Weights of a small contrastive image-text model.
Model: 64-pixel images, encoder widths [48, 64, 96].
Training: adamw at rate 0.0017, batches of 512.
Data: trained on rendered scenes of coloured solids on a plain floor, 34.9 epochs.
Rows from block 7 of the image encoder of a small contrastive image-text model, named by matrix and row number. Rows with one number belong to one channel. Each number is 128 + 24 x the weight over its row's rms, rounded and kept within 0 to 255. All counts start at 0. After the name is the row's rms in percent of the matrix's.
Before each channel's rows are labels from the 100 images, of 14848, where the channel reaches its highest value: "top examples" is what is common among them; "lies over" is the class under the peak. Only what is clearly more common there than usual is listed. The data: rendered scenes of coloured solids on a plain floor. In brackets: how many of the 100, against the usual share in percent.
# c3: 3x3 conv (encoder.blocks.7.c3.weight, 64x64x3x3, each kernel summed), inputs 0-63
# c1: pointwise conv (encoder.blocks.7.c1.weight, 64x64x1x1), inputs 0-63

top examples: red object (69 vs 22.8); cylinder (34 vs 12.4); its colour: red (27 vs 8.1)
lies over: cylinder (26 vs 0.5)
c3.26 088 [120 172 142 158 144 142 154 151 122 138 130 124 168 109 157 157 204 130 146 122 137  77 146  74 120 118 115 150 117 134 167 109 119 129 119 166 141 104 110 128 136 173 124 126 140 131 142 107 139 185 129 139 125 149 124 106 152 140 108 157 124 105 149 145]
c1.26 098 [146 142 152 164 145 163 149 152 152 150 147 129 161 115 177 127 154 131 131 155 164 100 177  97 183 128 125 133 130 170 132 152 133 127 174 140 112 123 112 124 146 165 141 138 154 161 144 184 131 160 155 136 146 115 141 132 143 116 122 123 114 152 159 130]

top examples: orange object (82 vs 22.1); capsule (42 vs 12.1); its colour: orange (27 vs 8.3)
lies over: capsule (35 vs 0.4)
c3.32 094 [137 144 107 113 133 124 123 144 106 118 111 117 144 147 109 160 132  91 117 103  99 119  88 139  90 155 101 110 144 137 137 104 101 150 126  86 115 121 123 126 128 129 109 122 120 137 155  93  78 137 186  75  94 106 131 130  79  98 116 132 172 151 104  99]
c1.32 096 [146 140 158 138 121 137 119 157 166 171 111  93 123 155 148 160 135  84 129 156 110 121 128 149 161 155 160 112 136 142 170 131 159 141 151 119 115 140 161 111 149 168 117 140 141 113 146 147  75 151 139 122 143 146 129 126  78 145 111 137 157 165 123  79]

top examples: light from behind the camera (61 vs 24.9); sphere (44 vs 11.7); dome (39 vs 11.6); largest object: sphere (30 vs 5.1)
lies over: dome (31 vs 0.6); sphere (29 vs 0.6)
c3.13 091 [ 94 128 137 119 121 116 140 150  99 133 132  94 108 100  71  77 106 102  99 127 126  89 107 148  83 128 141 139 133 141 109 158 135 150 123 127 146 131 101 122 119  89 121 114 154 155 120  99  99 172 131 144 162 158 153 101 100 153 143 142 168 102 122 161]
c1.13 103 [138 162 116 115  99 122 127 134 101 139 124 107 127 116 114 165 113  88 113 117 106  56  88 136 113 138 126 118 126 154 125 151  97 138 130  94 124 138 106 102 117  93 102 117 106 110 130  60  99 138 109 124 163 119 136 113 119 144 162 108 166  95  94 148]

top examples: red object (47 vs 22.8); orange object (45 vs 22.1); cylinder (38 vs 12.4); hexagonal prism (33 vs 12)
lies over: cylinder (32 vs 0.5)
c3.3 087 [128 123 155 118 132 118 147  92 105 104  75 104 134  81 110 107 153 152 155 137 117 109 176 112 118 141 103  92  88 126 124 124 150 100 100 133 148 108 117 162 124 151 116 107 113  67 117 113  96 166 146 148 163 138 136  94 131 132 120 135 123 122 170 156]
c1.3 094 [122 138 131 134 149 129 130 152 117 144  92 107 135 124 149  84 141 146 122 118 131 138 176 118 135 162 123 114 112 165 144 133 155 165 137 122 135 114 122 175 146 190 120 111 130 102 133 137 141 122 156 162 155 146 148  90 113 129 134 149 154 167 207 150]

top examples: spring (79 vs 11.8); red object (48 vs 22.8)
lies over: spring (66 vs 0.6)
c3.35 100 [136 113 140 128  96 113 128 181  74 131  83 129 149 117 106 104 119 112 129 143  96 139  88  71 119 117 115 144 159 128 114 105 121  98 158 113 101 134 127 110 117  93 104 115 159 154 118 147 138 106 124 104 123  90  65 109 152 131 143 143 133 106 137  96]
c1.35 100 [124 147 146 147 113 104 143 141  96 131 111 120 122 100  99 112 119 110 132 101 113 125 101  81  63  65 100 143 171  91 118 107 122  96 136  98 117 143 121 130  97 121  97  97 122 132 102  91 103 147 106 121 121 130 140 115 130 141 143 155 124  73 123 104]

top examples: red object (55 vs 22.8); cylinder (46 vs 12.4); egg (38 vs 11.9)
lies over: cylinder (45 vs 0.5); egg (28 vs 0.6)
c3.24 094 [129 113 131 102 138 135 144 129 152 139 157 119 142 130 144 111 186 117  96 113 136 143 142 146 170  99 140 148  93 175 103 124 102 110  93 128 122 161 145 108 119 151 129 146 151 144 143  49 143 148 129 136 132 147 156 149 149 156 102 102 105 118  86  97]
c1.24 097 [118 115 136 139 149 149 154 138 155 151 174 126 149 102 140 107 162 130 101 123 153 106 165 148 174 112 193 151 104 179 143 112 111 108 132 159 143 143 123 117 115 172 134 114 129 121 144 105 144 143 146 167 142 154 177 145 129 160 118 101 110 149 139 118]

top examples: spring (81 vs 11.8)
lies over: spring (71 vs 0.6)
c3.22 111 [128 128 115 100 130 126 138 145  63  86  79 125 169 125 118 105 147 134 134 132 127 117 100 147 105 139 108 109 112  67 131 120 108 127 160 129 140 117 145 128 136 118 132 108 148 121 105 105 141  99 122 109 113  81 113 127 103 141  78 117  90 138  89  71]
c1.22 102 [ 94 165 134 133 150 136 139 118 104  67 109 136 182 114 122 101 168 156 149 116 147 120 108 146  95 128 114 124 105  67 102 147 106 136 101 138 156 130 147  93 133 165 123 121 147 123 104  81 131 131 149  94 138 123 124 105 139 132 109 132  94  97 148 106]

top examples: red object (60 vs 22.8); tube (50 vs 12.1); its colour: red (37 vs 8.1); largest object: tube (36 vs 5.7)
lies over: tube (45 vs 0.7)
c3.56 081 [162 172 121  90 130 154 141 143 160 132 150 170 130 158 137 164 161 123  92 143 118  99 130 178 119 146 140 122 130 113 144 153 129 110  97 168 124 140 134 171 153 155 141 129 134 123 132 163 159 112 130 172 150 163 136 153 159 132 156 116  97 155  98 132]
c1.56 097 [162 115 143 111 129 154 143 160 138 134 138 151 110 137 147 168 121 105 106 162 145 146 150 167 134 147 161 123 132 143 138 171 146 106 115 161 130 111 184 159 139 138 146 143 133 134 131 150 185 101 115 145 148 111 102 158 164 153 137 121  92 152 126 182]